config.toml
dataset = "rendered dice on a table"
layers = 12
steps = 21200
weight_decay = 0.01
Rows from block 3 of a small image diffusion model, named by matrix and row number. Rows with one number belong to one neuron. Each number is 50 + 12 x the weight over its row's rms, rounded and kept within 0 to 99. All counts start at 0.
After each neuron's rows are labels from the 100 images, of 14976 (inputs lightly noised), where the neuron reaches its highest value: "strongest on" is what is common among them. Only what is clearly more common there than usual is listed. The data: rendered dice on a table. In brackets: how many of the 100.
# fc1: MLP up (model.blocks.3.mlp.fc1.weight, 320x160), inputs 0-159
# fc2: MLP down (model.blocks.3.mlp.fc2.weight, 160x320, transposed), outputs 0-159

fc1.39:71 47 61 39 53 48 55 46 64 16 42 46 76 36 49 47 41 54 52 63 52 39 58 50 46 58 38 50 69 34 12 38 60 72 37 29 62 43 46 49 47 56 49 52 72 41 65 50 50 51 57 43 58 41 61 61 43 53 43 61 47 63 61 57 39 60 58 34 50 40 44 44 60 20 60 21 47 45 45 60 63 82 38 63 39 69 65 41 52 50 46 43 51 54 49 40 60 39 52 58 58 50 40 59 42 50 55 43 56 35 43 56 63 22 56 47 40 32 73 40 37 43 47 52 50 34 65 40 48 53 69 75 65 40 69 54 38 34 59 44 47 60 61 59 70 64 60 48 53 51 58 56 43 55 53 38 53 35 30 29
fc2.39:35 64 41 64 47 34 56 59 46 87 53 49 26 66 53 38 56 30 43 53 52 59 37 67 64 41 53 48 50 53 66 50 49 40 40 62 47 49 58 49 53 52 52 48 30 63 55 72 42 51 44 58 53 62 55 45 48 61 64 40 44 43 34 38 65 49 33 60 61 66 35 50 36 60 35 77 64 52 66 43 59 22 58 48 55 10 34 49 45 54 48 58 44 46 55 62 54 66 46 46 53 45 66 40 51 59 54 51 50 59 60 42 21 61 33 67 56 51 36 55 53 78 42 48 55 44 41 59 49 51 61 45 27 55 65 43 64 50 38 71 47 52 54 50 31 37 43 61 62 53 34 73 65 44 62 44 49 56 75 75
strongest on: teal die (59)

fc1.90:37 58 23 43 42 37 50 75 49 55 52 62 55 59 62 57 42 57 70 48 44 44 55 62 64 56 86 62 49 41 70 56 54 41 52 64 45 54 41 36 46 49 53 41 41 39 57 47 55 55 44 29 46 51 53 43 51 32 36 35 33 44 64 58 45 48 52 37 31 47 52 40 49 51 21 60 46 63 57 66 63 47 49 33 42 43 60 55 80 55 52 63 51 44 58 37 42 49 47 24 59 60 42 37 40 40 33 34 48 41 40 38 60 50 45 33 58 86 48 52 34 51 34 17 43 75 52 56 42 35 62 38 44 41 44 63 66 41 42 55 53 35 49 42 33 42 46 46 54 48 50 62 51 22 21 51 46 66 38 39
fc2.90:54 36 53 60 60 46 49 40 56 45 53 39 57 49 25 43 51 51 46 62 62 49 43 29 27 41 25 45 59 43 50 49 55 44 47 45 60 39 55 44 43 43 33 71 53 58 44 41 42 57 61 50 46 39 58 39 45 58 62 76 44 78 43 55 55 73 42 57 45 60 39 70 47 38 67 34 36 38 25 51 30 41 46 61 45 51 42 51 47 43 39 38 34 55 56 60 27 84 48 54 53 46 49 67 63 44 53 49 57 68 60 36 29 63 43 59 49 20 40 59 86 57 66 70 63 44 48 58 44 49 34 46 35 66 56 38 22 58 62 49 49 58 39 52 58 68 57 41 28 41 63 40 43 63 54 47 69 58 43 57
strongest on: red die (54)

fc1.162:68 52 60 54 60 28 59 34 38 53 62 65 53 42 32 67 44 43 30 53 47 58 43 55 61 61 67 53 53 42 74 39 48 36 32 43 39 62 42 34 71 66 50 64 43 54 48 49 45 57 44 61 55 33 62 39 45 43 35 58 51 46 48 62 58 39 67 45 49 43 35 65 52 23 59 71 41 48 70 34 42 48 68 36 33 46 46 29 69 38 39 43 57 62 63 57 22 61 70 30 37 68 39 30 53 44 40 64 42 59 57 43 37 35 44 67 49 49 54 39 44 63 70 67 65 62 57 46 43 56 48 56 53 58 45 48 30 67 49 57 51 55 60 50 37 48 59 59 48 14 46 49 50 43 50 54 15 52 42 47
fc2.162:32 39 42 60 38 78 39 55 50 56 37 38 50 56 79 46 56 71 59 55 59 56 41 47 36 32 42 44 66 58 40 66 41 60 55 50 66 39 64 62 25 45 47 33 46 59 52 48 46 18 42 29 38 74 43 44 46 51 48 52 41 35 58 41 47 64 40 54 55 50 50 51 41 52 45 54 66 40 54 50 59 53 34 62 61 50 63 53 34 58 69 41 45 55 38 36 79 46 42 64 62 20 51 76 46 64 39 46 57 47 55 50 47 67 44 34 44 71 56 54 37 57 31 48 35 47 49 57 48 52 55 51 63 31 39 53 72 60 43 58 32 47 59 57 66 40 37 59 47 91 70 47 52 49 53 59 64 56 62 60
strongest on: white die (87)

fc1.273:56 59 49 37 54 56 43 40 63 50 41 48 45 69 54 66 32 42 35 51 16 33 57 38 38 64 48 82 40 54 41 52 31 68 68 36 32 41 47 47 59 40 37 58 69 59 51 36 38 44 30 58 50 54 38 48 42 48 51 39 34 44 66 49 44 45 61 55 62 61 46 58 62 59 51 26 42 49 55 44 66 24 59 51 70 47 49 46 62 34 36 51 38 72 36 51 73 61 59 35 59 53 50 65 49 55 38 46 34 81 57 41 63 48 43 52 54 47 59 58 53 60 44 44 25 43 51 60 45 80 54 37 62 69 38 37 60 41 43 29 57 49 55 35 33 52 59 45 49 40 43 66 54 55 28 38 46 67 42 36
fc2.273:68 27 48 41 36 62 56 43 66 60 45 61 65 43 39 39 67 29 58 56 63 56 61 65 51 63 35 55 36 37 57 45 58 43 65 57 48 62 58 52 48 61 41 44 62 56 44 64 72 44 62 55 49 51 60 34 36 41 63 47 31 56 38 61 43 46 37 65 40 47 43 64 57 51 69 60 46 52 34 60 58 64 77 36 55 65 44 46 44 51 38 61 59 43 86 64 41 42 48 55 61 52 61 59 42 64 56 49 69 30 53 47 46 66 47 40 46 78 42 58 52 56 28 32 65 59 42 41 55 42 41 68 54 37 44 49 55 37 79 50 48 52 21 53 49 40 55 60 36 51 80 43 47 57 33 49 85 60 41 50
strongest on: dice: three (63)

fc1.268:28 38 62 72 55 53 35 38 44 28 75 41 48 44 59 61 55 55 46 33 41 33 41 27 44 36 27 54 60 42 46 27 67 40 28 46 62 58 42 53 66 31 34 71 53 66 57 38 62 43 54 45 40 30 29 59 55 53 53 62 49 53 64 44 54 47 60 62 37 51 53 48 71 59 67 51 46 51 30 70 62 60 41 55 32 23 56 42 48 42 57 35 31 52 46 77 45 56 46 64 58 66 47 41 63 59 52 48 55 60 30 28 28 40 50 54 35 52 44 55 56 56 60 41 32 34 58 50 49 41 40 63 48 63 50 46 40 34 66 50 57 68 44 53 46 75 37 40 55 20 49 59 52 53 53 53 53 48 38 44
fc2.268:55 64 34 24 61 59 53 67 45 63 45 44 52 46 74 55 40 54 56 57 57 64 60 74 70 59 80 53 39 61 47 64 51 71 59 51 40 51 35 40 45 60 56 32 55 21 52 64 44 50 51 53 49 64 61 44 47 67 39 24 40 61 34 51 50 58 52 48 61 45 45 37 36 42 49 36 77 45 67 27 66 43 49 35 56 61 52 55 48 50 65 70 75 43 39 32 37 43 57 30 45 54 57 35 40 62 25 40 45 30 57 56 63 50 43 47 51 63 60 49 29 59 51 51 43 66 60 45 52 50 57 45 69 44 61 45 58 57 25 40 48 25 64 47 54 18 65 54 52 59 47 53 45 59 54 46 48 42 58 60
strongest on: teal die (41)

fc1.187:49 48 51 45 31 68 53 38 53 63 57 56 40 25 64 36 44 51 66 56 57 56 44 39 38 53 48 68 41 45 70 39 67 43 58 41 56 41 66 47 50 58 37 46 51 45 50 36 25 71 53 51 47 54 15 24 58 13 58 84 42 51 39 70 60 31 42 36 71 56 45 65 49 52 36 57 49 31 33 41 79 54 50 47 48 58 52 39 39 64 45 49 44 40 53 47 59 59 49 33 40 49 49 62 62 52 36 32 46 48 46 41 53 39 34 32 47 44 42 49 53 42 68 47 54 63 57 29 48 65 54 73 72 60 49 48 55 56 79 52 58 62 51 55 36 49 60 46 45 37 49 54 66 42 63 51 31 39 68 51
fc2.187:62 30 40 66 69 29 41 63 46 49 58 54 54 56 47 45 46 31 44 54 60 44 60 60 58 43 56 39 53 54 31 60 37 58 55 54 59 67 41 54 63 51 34 50 38 65 28 68 55 42 39 37 47 57 74 60 49 93 34 41 62 58 62 35 35 60 47 57 25 32 53 16 51 45 66 48 46 56 59 39 36 42 61 48 67 47 29 56 63 39 49 68 54 39 50 42 30 54 47 54 69 73 61 37 41 28 48 57 40 55 63 56 47 58 55 67 59 77 48 40 44 56 29 48 43 51 61 71 55 47 44 30 56 39 73 40 55 60 31 47 53 46 42 48 51 51 46 49 64 52 32 50 45 61 35 44 70 50 46 53
strongest on: red die (54); orange die (42)

fc1.23:65 51 52 52 39 46 40 42 27 46 56 54 59 54 45 52 38 29 43 72 40 27 58 41 65 49 24 52 66 23 40 50 46 57 51 69 56 45 45 42 35 64 37 39 39 53 44 50 42 57 51 57 25 49 34 60 40 33 54 17 31 53 58 66 28 38 60 67 48 61 52 60 51 64 49 37 66 59 60 43 60 46 46 58 61 45 43 49 38 44 51 60 48 49 40 50 46 66 67 40 47 44 51 63 51 63 66 63 42 62 30 52 64 47 45 55 43 28 65 13 58 44 59 28 54 47 54 52 38 35 64 40 45 54 42 37 42 75 49 55 53 35 66 40 36 43 61 68 57 62 70 35 31 45 35 59 39 74 46 53
fc2.23:51 58 35 59 41 54 39 74 61 59 54 44 45 34 60 52 56 49 71 36 53 56 55 43 29 47 61 38 42 61 36 58 48 43 09 33 61 57 31 42 58 34 55 66 46 64 55 31 42 55 31 35 44 53 63 39 57 44 52 31 66 51 45 57 68 59 53 45 44 43 59 43 55 48 52 47 41 50 45 71 55 19 57 61 57 54 59 54 73 56 53 32 54 49 63 48 58 34 26 40 54 47 68 26 63 56 26 31 37 35 73 49 49 36 47 64 68 63 49 59 53 35 55 75 51 58 37 68 75 65 35 54 69 56 53 48 39 32 56 58 48 55 67 56 49 67 46 50 64 46 41 68 61 63 59 45 47 53 58 52
strongest on: dice: three (72); white die (51)

fc1.4:61 59 61 53 62 45 33 67 53 20 57 61 48 39 51 40 51 54 36 51 57 65 24 34 46 45 35 48 48 46 53 34 51 64 29 13 58 50 48 47 65 35 36 53 59 77 50 50 66 59 47 50 46 56 61 55 63 61 57 53 36 74 64 67 51 36 66 60 53 57 61 40 60 60 82 42 67 41 59 59 36 56 52 49 43 64 47 47 38 31 45 38 46 67 32 42 65 55 67 65 63 75 23 53 47 42 60 53 64 51 61 28 53 46 52 50 37 35 55 19 49 68 43 54 57 33 49 48 46 61 48 53 47 47 61 59 38 33 44 49 56 56 54 47 66 39 54 48 34 45 55 43 55 76 47 41 58 44 69 61
fc2.4:31 53 57 42 48 69 51 37 37 60 48 30 52 46 53 66 48 34 61 60 36 37 90 66 55 64 57 46 59 54 42 59 58 48 60 69 61 39 43 60 54 60 62 54 42 34 49 48 45 45 63 56 35 20 52 56 42 53 14 43 59 43 48 39 38 79 30 34 41 28 27 49 64 38 49 50 49 77 45 51 75 51 55 46 61 34 48 55 45 69 58 61 65 22 65 56 56 41 35 32 29 45 68 45 29 61 45 40 27 42 61 67 39 40 51 62 58 52 53 65 32 48 46 52 58 64 45 36 43 38 44 41 52 46 56 40 49 48 48 45 45 39 69 66 45 40 50 41 53 51 41 49 47 39 50 57 45 53 56 45
strongest on: teal die (49); green die (46)

fc1.131:53 74 66 39 47 58 42 35 52 76 45 52 43 45 41 62 41 42 47 32 39 65 62 65 35 34 25 34 56 63 53 45 46 33 50 54 41 51 70 47 59 53 42 34 35 73 43 37 65 72 62 58 38 47 36 30 42 51 56 51 65 59 76 36 45 28 25 63 33 56 47 46 46 47 49 61 66 47 55 46 46 42 45 49 66 32 48 53 65 65 41 48 23 42 54 48 33 49 52 53 40 47 68 54 62 68 43 45 50 79 65 52 69 75 45 54 56 77 37 45 61 47 46 44 47 50 40 42 67 54 53 65 63 45 59 45 33 66 27 57 55 70 34 54 43 44 51 37 65 55 63 31 61 52 56 54 49 62 55 49
fc2.131:40 47 37 34 32 45 54 19 59 68 51 65 54 55 52 36 58 35 39 62 62 33 67 64 45 58 51 33 64 39 57 60 65 46 51 57 66 72 77 53 60 35 36 54 50 50 52 38 64 39 54 55 62 50 30 30 37 53 47 65 48 37 56 35 60 62 53 43 40 51 54 40 82 66 52 67 61 54 51 57 42 32 59 54 35 44 47 48 21 60 40 57 47 63 54 44 55 58 45 45 33 43 51 45 46 47 44 54 74 38 48 74 36 21 37 64 40 50 49 52 54 62 39 37 41 47 71 65 41 30 69 33 80 52 49 31 60 54 34 69 69 54 57 40 43 60 51 57 54 57 57 47 39 46 62 43 42 40 54 55
strongest on: red die (99); one on top (66)

fc1.143:58 65 59 59 50 36 60 23 33 45 50 57 87 50 50 44 33 62 61 47 46 27 55 46 42 42 22 73 33 60 48 32 52 45 55 38 32 55 49 47 56 51 63 55 55 30 40 45 61 48 59 40 42 61 55 70 59 47 32 54 64 42 45 49 33 36 53 65 57 38 62 70 28 44 45 66 57 60 39 49 47 22 58 36 49 55 57 58 52 55 46 25 63 47 27 63 49 54 35 66 40 66 69 56 57 63 47 50 41 49 48 53 49 55 56 70 63 69 57 67 35 42 37 56 60 63 45 35 64 42 34 54 41 49 41 64 44 52 35 57 26 33 62 42 53 59 43 60 50 75 40 57 45 64 57 39 63 49 46 32
fc2.143:36 53 49 35 69 51 44 87 51 31 31 43 40 72 37 63 26 43 61 55 58 70 47 57 38 52 63 31 60 23 52 58 37 53 59 57 61 56 49 56 50 52 26 51 59 46 51 39 58 50 31 43 34 40 68 50 61 46 66 49 38 59 53 53 40 40 62 48 56 64 31 43 61 54 62 51 34 46 46 50 55 76 53 49 65 42 40 35 57 55 66 56 49 41 63 56 65 40 45 52 33 57 54 36 40 64 55 61 61 55 76 31 63 37 51 63 51 39 57 45 69 49 25 38 65 29 33 43 39 56 63 53 31 33 28 44 54 55 51 30 56 63 49 63 46 39 49 51 58 44 40 34 56 49 71 58 25 38 44 48
strongest on: teal die (43)

fc1.196:42 47 68 66 58 58 29 72 66 58 46 63 56 52 50 67 53 66 62 65 62 59 63 84 58 73 39 73 66 43 38 43 50 50 55 39 57 19 41 26 44 50 50 39 62 54 63 60 32 47 44 43 52 56 76 55 40 40 47 68 40 58 37 40 59 68 55 43 51 43 55 70 40 66 41 47 66 36 63 41 64 29 47 39 49 44 59 63 33 52 43 51 51 50 39 52 57 49 65 51 37 51 45 46 55 44 46 36 51 38 69 57 38 50 71 64 63 26 59 35 46 25 54 53 69 46 44 44 53 64 54 37 43 39 59 49 47 54 50 37 68 55 49 48 33 55 61 63 37 38 25 40 44 47 65 46 45 28 37 71
fc2.196:72 59 55 62 43 49 41 46 47 56 38 44 47 39 32 39 50 50 26 49 41 34 63 29 38 46 46 47 54 52 53 52 47 46 47 44 61 36 49 67 48 53 50 34 45 62 42 33 51 43 50 60 53 45 28 38 54 48 35 53 54 36 50 45 58 39 49 51 53 44 46 32 44 71 46 66 22 41 43 55 61 63 47 69 43 59 54 26 61 69 33 44 65 63 34 25 48 42 44 44 58 55 51 52 47 30 84 59 69 34 38 53 67 40 66 39 45 55 61 32 40 43 31 59 57 30 53 78 47 53 66 40 59 27 51 45 47 38 46 72 22 44 60 46 66 60 27 59 59 47 36 49 60 24 53 42 32 40 42 35
strongest on: black die (100)

fc1.133:63 63 79 34 51 46 59 60 66 40 30 40 42 44 48 52 62 72 43 31 62 59 51 61 46 56 43 60 68 50 49 38 37 71 42 34 53 52 52 41 66 58 50 47 42 43 62 51 65 64 46 56 60 34 46 69 64 63 65 44 58 55 36 58 42 57 48 43 70 35 45 49 56 48 70 37 65 62 53 40 42 72 44 82 34 45 66 36 19 38 50 63 60 58 54 52 70 55 69 54 46 30 35 65 31 57 59 41 44 40 53 58 46 64 68 65 45 23 38 37 45 66 48 50 45 40 41 56 61 49 62 45 58 50 47 66 34 36 60 40 28 59 63 66 53 58 50 48 64 73 54 33 45 53 60 49 54 35 60 34
fc2.133:56 47 27 57 38 60 33 37 47 37 67 41 59 61 29 40 50 28 50 59 40 47 38 51 60 37 56 43 33 30 40 78 64 34 45 63 41 57 44 68 44 51 43 39 68 60 46 73 31 33 46 45 41 78 46 36 30 53 60 47 44 53 44 44 66 39 47 50 43 43 60 47 45 58 51 58 42 33 60 41 55 30 42 38 66 44 36 72 77 48 36 45 41 41 55 55 37 50 28 63 45 72 57 44 54 41 32 39 62 59 53 35 63 51 29 44 49 72 64 45 58 45 49 49 53 49 57 41 30 33 25 60 60 62 68 56 67 61 28 63 70 53 35 43 51 60 49 66 49 39 48 61 60 64 50 54 50 54 53 64
strongest on: teal die (60); blue die (50)

fc1.176:25 49 39 76 18 74 40 22 49 66 33 55 66 30 51 70 53 58 60 73 48 53 71 55 39 31 55 52 44 61 44 52 53 43 31 52 61 35 68 55 45 52 38 55 50 56 45 67 53 49 60 58 38 15 41 43 33 61 42 68 39 61 60 56 51 52 55 49 55 66 53 19 53 31 44 50 59 47 60 56 51 43 51 49 47 52 46 49 47 45 39 62 57 46 42 60 34 57 57 41 28 53 38 76 54 48 49 42 57 40 53 51 51 49 58 73 48 74 34 35 53 49 45 45 49 54 47 45 48 58 52 06 57 44 52 45 42 68 37 56 50 40 32 53 57 50 37 58 37 37 56 40 48 64 35 36 57 48 55 65
fc2.176:55 46 56 29 71 29 42 38 42 76 53 55 27 56 27 18 52 44 33 42 38 30 47 48 57 72 47 43 56 62 52 52 37 48 47 53 40 58 52 34 56 45 43 29 73 48 69 14 75 55 45 41 53 69 36 48 53 29 49 41 47 48 45 29 53 47 49 44 56 44 38 33 45 52 40 69 39 47 53 54 53 43 40 55 45 35 47 59 53 63 40 58 48 51 62 33 56 32 44 58 69 44 56 24 38 37 72 68 66 43 58 52 62 60 39 33 65 38 58 50 53 54 64 40 47 41 62 62 51 65 59 57 60 39 40 55 58 45 33 60 44 69 55 58 59 66 55 48 60 52 68 47 56 34 60 66 39 44 34 41
strongest on: red die (82); five on top (62)

fc1.62:30 48 68 13 27 55 48 46 40 54 36 66 15 51 67 52 59 29 50 54 37 42 51 68 59 59 60 57 59 51 54 61 52 56 60 65 61 66 54 46 48 60 65 22 44 67 41 60 26 52 47 51 76 69 37 40 43 50 54 19 58 65 67 51 42 66 34 52 44 29 36 70 36 45 35 66 44 63 64 44 54 49 54 67 48 45 40 36 38 65 59 64 60 57 48 48 70 69 54 42 37 60 53 34 40 49 62 63 50 42 67 43 52 52 67 48 66 56 46 48 50 52 36 43 60 53 43 42 32 45 35 46 41 45 25 39 55 56 52 64 57 47 50 34 62 53 61 45 56 67 38 45 60 53 50 35 61 49 52 50
fc2.62:68 77 33 69 49 42 43 65 56 47 40 39 80 30 67 61 40 40 58 38 44 56 56 58 71 54 54 57 52 36 43 34 62 54 57 48 20 31 35 60 35 49 41 42 53 46 50 53 47 46 43 66 35 42 88 36 43 41 37 47 50 63 46 51 69 59 66 42 55 50 65 27 30 60 31 36 48 56 56 48 69 60 37 55 55 50 35 33 47 39 57 58 63 39 31 33 40 38 36 53 38 59 60 61 40 36 39 53 33 35 67 41 55 69 36 42 38 67 35 33 53 53 44 56 31 64 48 50 43 37 77 56 67 42 47 49 46 42 31 44 37 45 66 34 46 41 42 47 52 42 52 59 48 40 49 50 47 47 52 52
strongest on: red die (89)

fc1.282:51 50 45 59 60 70 63 74 55 44 46 49 46 58 45 42 57 62 57 40 38 20 71 54 41 42 38 33 45 60 40 54 50 56 58 31 53 63 53 55 65 39 47 59 43 54 52 66 30 75 35 54 45 53 55 39 42 64 65 49 48 70 42 54 51 54 36 76 43 55 35 37 48 53 69 38 52 55 36 51 51 27 61 48 45 32 63 51 44 68 52 59 39 63 48 35 39 33 45 46 44 37 30 25 43 47 45 23 40 39 66 55 66 29 53 41 44 43 46 46 62 41 30 57 64 79 37 46 42 58 29 63 53 36 26 53 38 36 39 53 27 54 27 63 50 47 44 51 32 37 42 52 48 57 57 56 53 41 72 30
fc2.282:49 59 65 61 36 36 43 42 27 64 64 46 73 43 59 52 53 38 56 63 42 68 19 45 53 60 70 54 62 49 73 57 53 54 21 67 46 58 43 43 29 52 66 49 58 54 57 47 67 28 60 68 29 43 58 52 44 45 50 30 46 39 46 34 44 53 44 37 53 55 64 55 52 50 39 37 62 44 50 64 33 63 57 47 44 68 52 62 57 38 44 46 59 29 67 54 65 72 69 55 58 49 55 69 57 56 47 58 62 59 35 52 54 73 65 47 63 66 46 58 30 56 60 53 36 29 58 50 64 50 60 50 30 64 67 72 51 55 55 38 70 56 78 50 57 57 49 49 66 57 56 51 48 46 38 44 47 46 17 57
strongest on: dice: three (63)

fc1.123:37 41 62 65 62 53 45 71 33 50 67 52 72 32 51 41 65 34 79 41 59 54 44 32 62 54 57 30 47 60 60 63 50 71 42 59 33 60 38 60 38 35 33 36 46 56 60 63 53 62 50 61 47 33 51 56 47 50 60 48 70 41 45 46 38 57 26 59 41 37 67 47 57 60 48 52 46 28 33 68 60 52 72 70 39 58 50 55 51 47 37 50 62 45 59 52 34 57 56 43 55 55 68 52 61 39 51 60 63 32 36 55 65 51 35 50 51 22 54 41 42 61 53 43 63 73 36 44 45 53 44 57 57 49 44 70 37 60 47 61 52 44 71 59 35 26 32 33 35 72 44 30 38 51 58 46 45 25 37 60
fc2.123:48 65 51 56 29 51 57 60 57 54 46 38 29 58 46 51 34 43 50 57 32 72 44 52 42 24 58 59 44 35 43 46 44 41 15 35 62 53 70 38 49 39 53 38 47 48 54 52 42 58 38 49 58 40 66 48 45 43 35 46 44 54 63 55 53 58 42 62 51 47 40 42 46 48 37 52 38 53 44 56 55 25 41 30 44 59 74 70 64 59 63 53 66 50 72 66 73 60 43 79 42 37 35 56 56 56 24 30 51 57 62 51 32 46 74 29 34 57 56 61 48 52 43 71 39 49 53 49 82 39 48 58 53 49 59 41 49 17 57 43 60 53 51 53 63 55 57 62 42 52 50 44 44 39 46 42 48 15 40 60
strongest on: red die (38)

fc1.134:54 26 74 62 61 82 58 42 61 59 57 32 66 75 46 37 58 55 58 60 85 49 53 69 57 57 38 55 65 46 37 44 52 43 43 64 57 47 51 56 57 58 43 51 46 47 70 22 47 33 39 34 30 43 41 54 62 33 46 59 36 39 58 50 40 64 55 45 36 49 59 41 35 59 45 54 58 64 58 44 43 61 41 65 57 35 62 58 49 38 37 57 59 63 62 47 73 39 50 49 43 45 47 53 45 69 64 42 52 60 48 27 55 78 37 34 51 39 44 55 52 57 56 45 51 41 59 58 62 28 50 40 77 48 56 74 57 49 36 48 50 62 41 45 50 51 55 59 47 65 55 41 44 42 37 51 78 28 52 20
fc2.134:64 57 49 19 47 44 57 81 55 46 74 54 53 67 66 51 64 49 53 59 57 70 40 26 46 38 58 66 58 72 67 46 59 64 46 32 44 42 55 42 47 38 59 72 36 32 50 53 64 70 61 61 58 56 46 42 50 37 59 61 67 57 37 32 56 45 56 53 32 55 56 55 59 57 51 35 62 57 40 51 53 39 37 48 49 59 45 29 35 46 66 48 43 54 48 62 45 48 70 32 78 36 36 51 50 43 38 54 40 53 46 40 52 55 64 44 49 69 46 54 49 49 40 53 41 49 60 42 56 89 48 50 38 60 22 52 56 55 57 53 64 27 34 47 35 58 31 64 37 39 65 59 53 58 48 45 20 48 65 61
strongest on: black die (100)

fc1.138:72 40 63 30 39 50 91 59 52 32 42 30 64 43 58 44 55 51 33 48 60 45 52 60 54 69 51 41 47 59 35 49 54 69 48 55 46 45 28 59 68 64 37 49 39 51 52 61 51 53 47 79 61 43 81 43 48 61 57 56 64 61 43 81 52 60 42 33 65 47 29 48 38 35 54 50 58 53 51 47 55 69 52 70 42 56 55 33 50 43 56 61 44 66 56 58 80 45 51 64 42 42 52 63 32 65 60 45 38 42 59 55 61 54 41 62 40 31 53 60 54 30 49 47 52 61 62 57 56 56 64 50 71 53 45 53 32 51 43 56 66 46 58 44 55 38 73 43 59 65 55 68 50 84 66 42 49 54 44 61
fc2.138:38 56 24 77 39 54 34 55 52 31 42 55 51 54 54 41 17 51 43 39 24 48 45 40 49 62 59 54 50 44 66 69 62 22 38 45 52 66 55 59 48 66 38 32 27 66 48 61 49 37 30 36 52 65 60 70 68 60 56 39 33 40 73 48 41 35 63 52 69 46 48 70 68 65 65 79 53 33 50 56 47 52 56 47 65 40 59 64 50 45 20 50 36 42 55 44 43 33 49 55 56 66 58 53 40 33 47 52 49 61 27 65 37 54 58 45 39 55 51 55 47 51 43 35 68 68 29 52 50 54 54 45 49 51 66 46 59 48 71 55 42 50 58 62 48 34 54 58 44 52 47 51 47 34 47 25 45 45 54 42
strongest on: teal die (63)

fc1.153:73 39 45 40 61 53 29 27 60 55 60 55 38 55 60 54 66 53 39 59 40 47 59 52 46 49 52 54 58 31 34 15 42 43 60 49 65 52 44 58 51 53 36 33 57 24 42 47 47 67 50 28 59 58 46 54 70 83 47 36 34 65 61 58 31 49 68 39 48 50 57 42 35 74 52 67 57 52 48 53 38 65 50 52 45 46 40 53 38 44 44 36 53 60 52 62 33 53 46 32 50 30 54 58 35 56 58 60 72 52 55 81 50 46 38 43 49 39 50 42 55 32 61 44 37 63 43 62 28 31 52 38 35 45 48 47 65 61 53 56 59 53 43 37 39 27 29 62 73 46 59 69 38 43 61 64 56 64 40 61
fc2.153:52 53 46 42 48 39 48 42 45 56 44 39 46 36 67 70 33 37 50 54 56 53 50 56 56 70 40 59 48 72 60 35 37 27 74 53 62 48 43 36 48 62 32 61 51 59 44 44 80 30 67 47 44 67 53 38 54 46 61 71 44 27 39 54 44 49 54 57 50 50 54 71 63 36 56 31 60 61 70 52 45 63 36 68 50 43 46 40 56 64 59 35 55 36 53 60 69 59 51 60 51 39 51 57 37 43 58 47 26 57 41 58 56 58 36 79 58 58 37 50 47 66 63 70 61 29 45 39 46 67 36 54 54 48 42 61 43 45 58 49 39 54 43 37 64 54 87 36 65 47 28 61 78 57 51 37 50 67 54 34
strongest on: dice: three (61)

fc1.2:59 48 51 33 54 65 40 32 44 29 45 48 51 24 41 42 80 57 35 32 59 39 50 66 53 68 55 46 42 25 22 65 49 68 60 52 69 47 47 55 64 58 47 39 62 51 42 39 44 51 46 41 69 45 43 64 37 57 47 46 49 45 42 56 68 60 34 52 35 34 46 44 68 24 79 40 57 35 54 29 31 46 55 60 62 56 46 46 59 41 42 57 52 63 35 56 57 56 45 66 42 64 44 49 32 44 52 46 62 26 47 48 59 60 39 55 29 38 57 20 42 57 53 64 46 36 46 61 35 43 42 50 72 44 67 57 42 48 54 37 45 61 55 44 61 49 64 54 54 58 56 43 65 85 70 54 45 49 31 61
fc2.2:45 66 53 61 50 50 70 68 58 67 48 57 27 71 65 57 24 48 63 54 40 66 48 33 41 48 53 51 67 69 80 33 46 37 46 41 37 45 53 48 52 43 55 54 28 47 59 60 64 56 53 72 54 36 50 44 80 50 57 34 48 60 63 42 35 52 60 51 66 59 54 62 39 75 22 51 48 77 42 62 49 62 47 47 44 38 54 44 33 45 51 54 40 43 57 54 56 35 63 28 58 39 59 56 48 60 61 47 38 61 53 55 30 49 75 59 70 52 23 65 55 47 27 43 64 62 38 49 64 62 63 36 32 58 39 52 52 41 44 53 40 37 52 59 45 36 30 49 53 51 52 49 33 30 43 48 39 55 66 43
strongest on: teal die (63); blue die (43)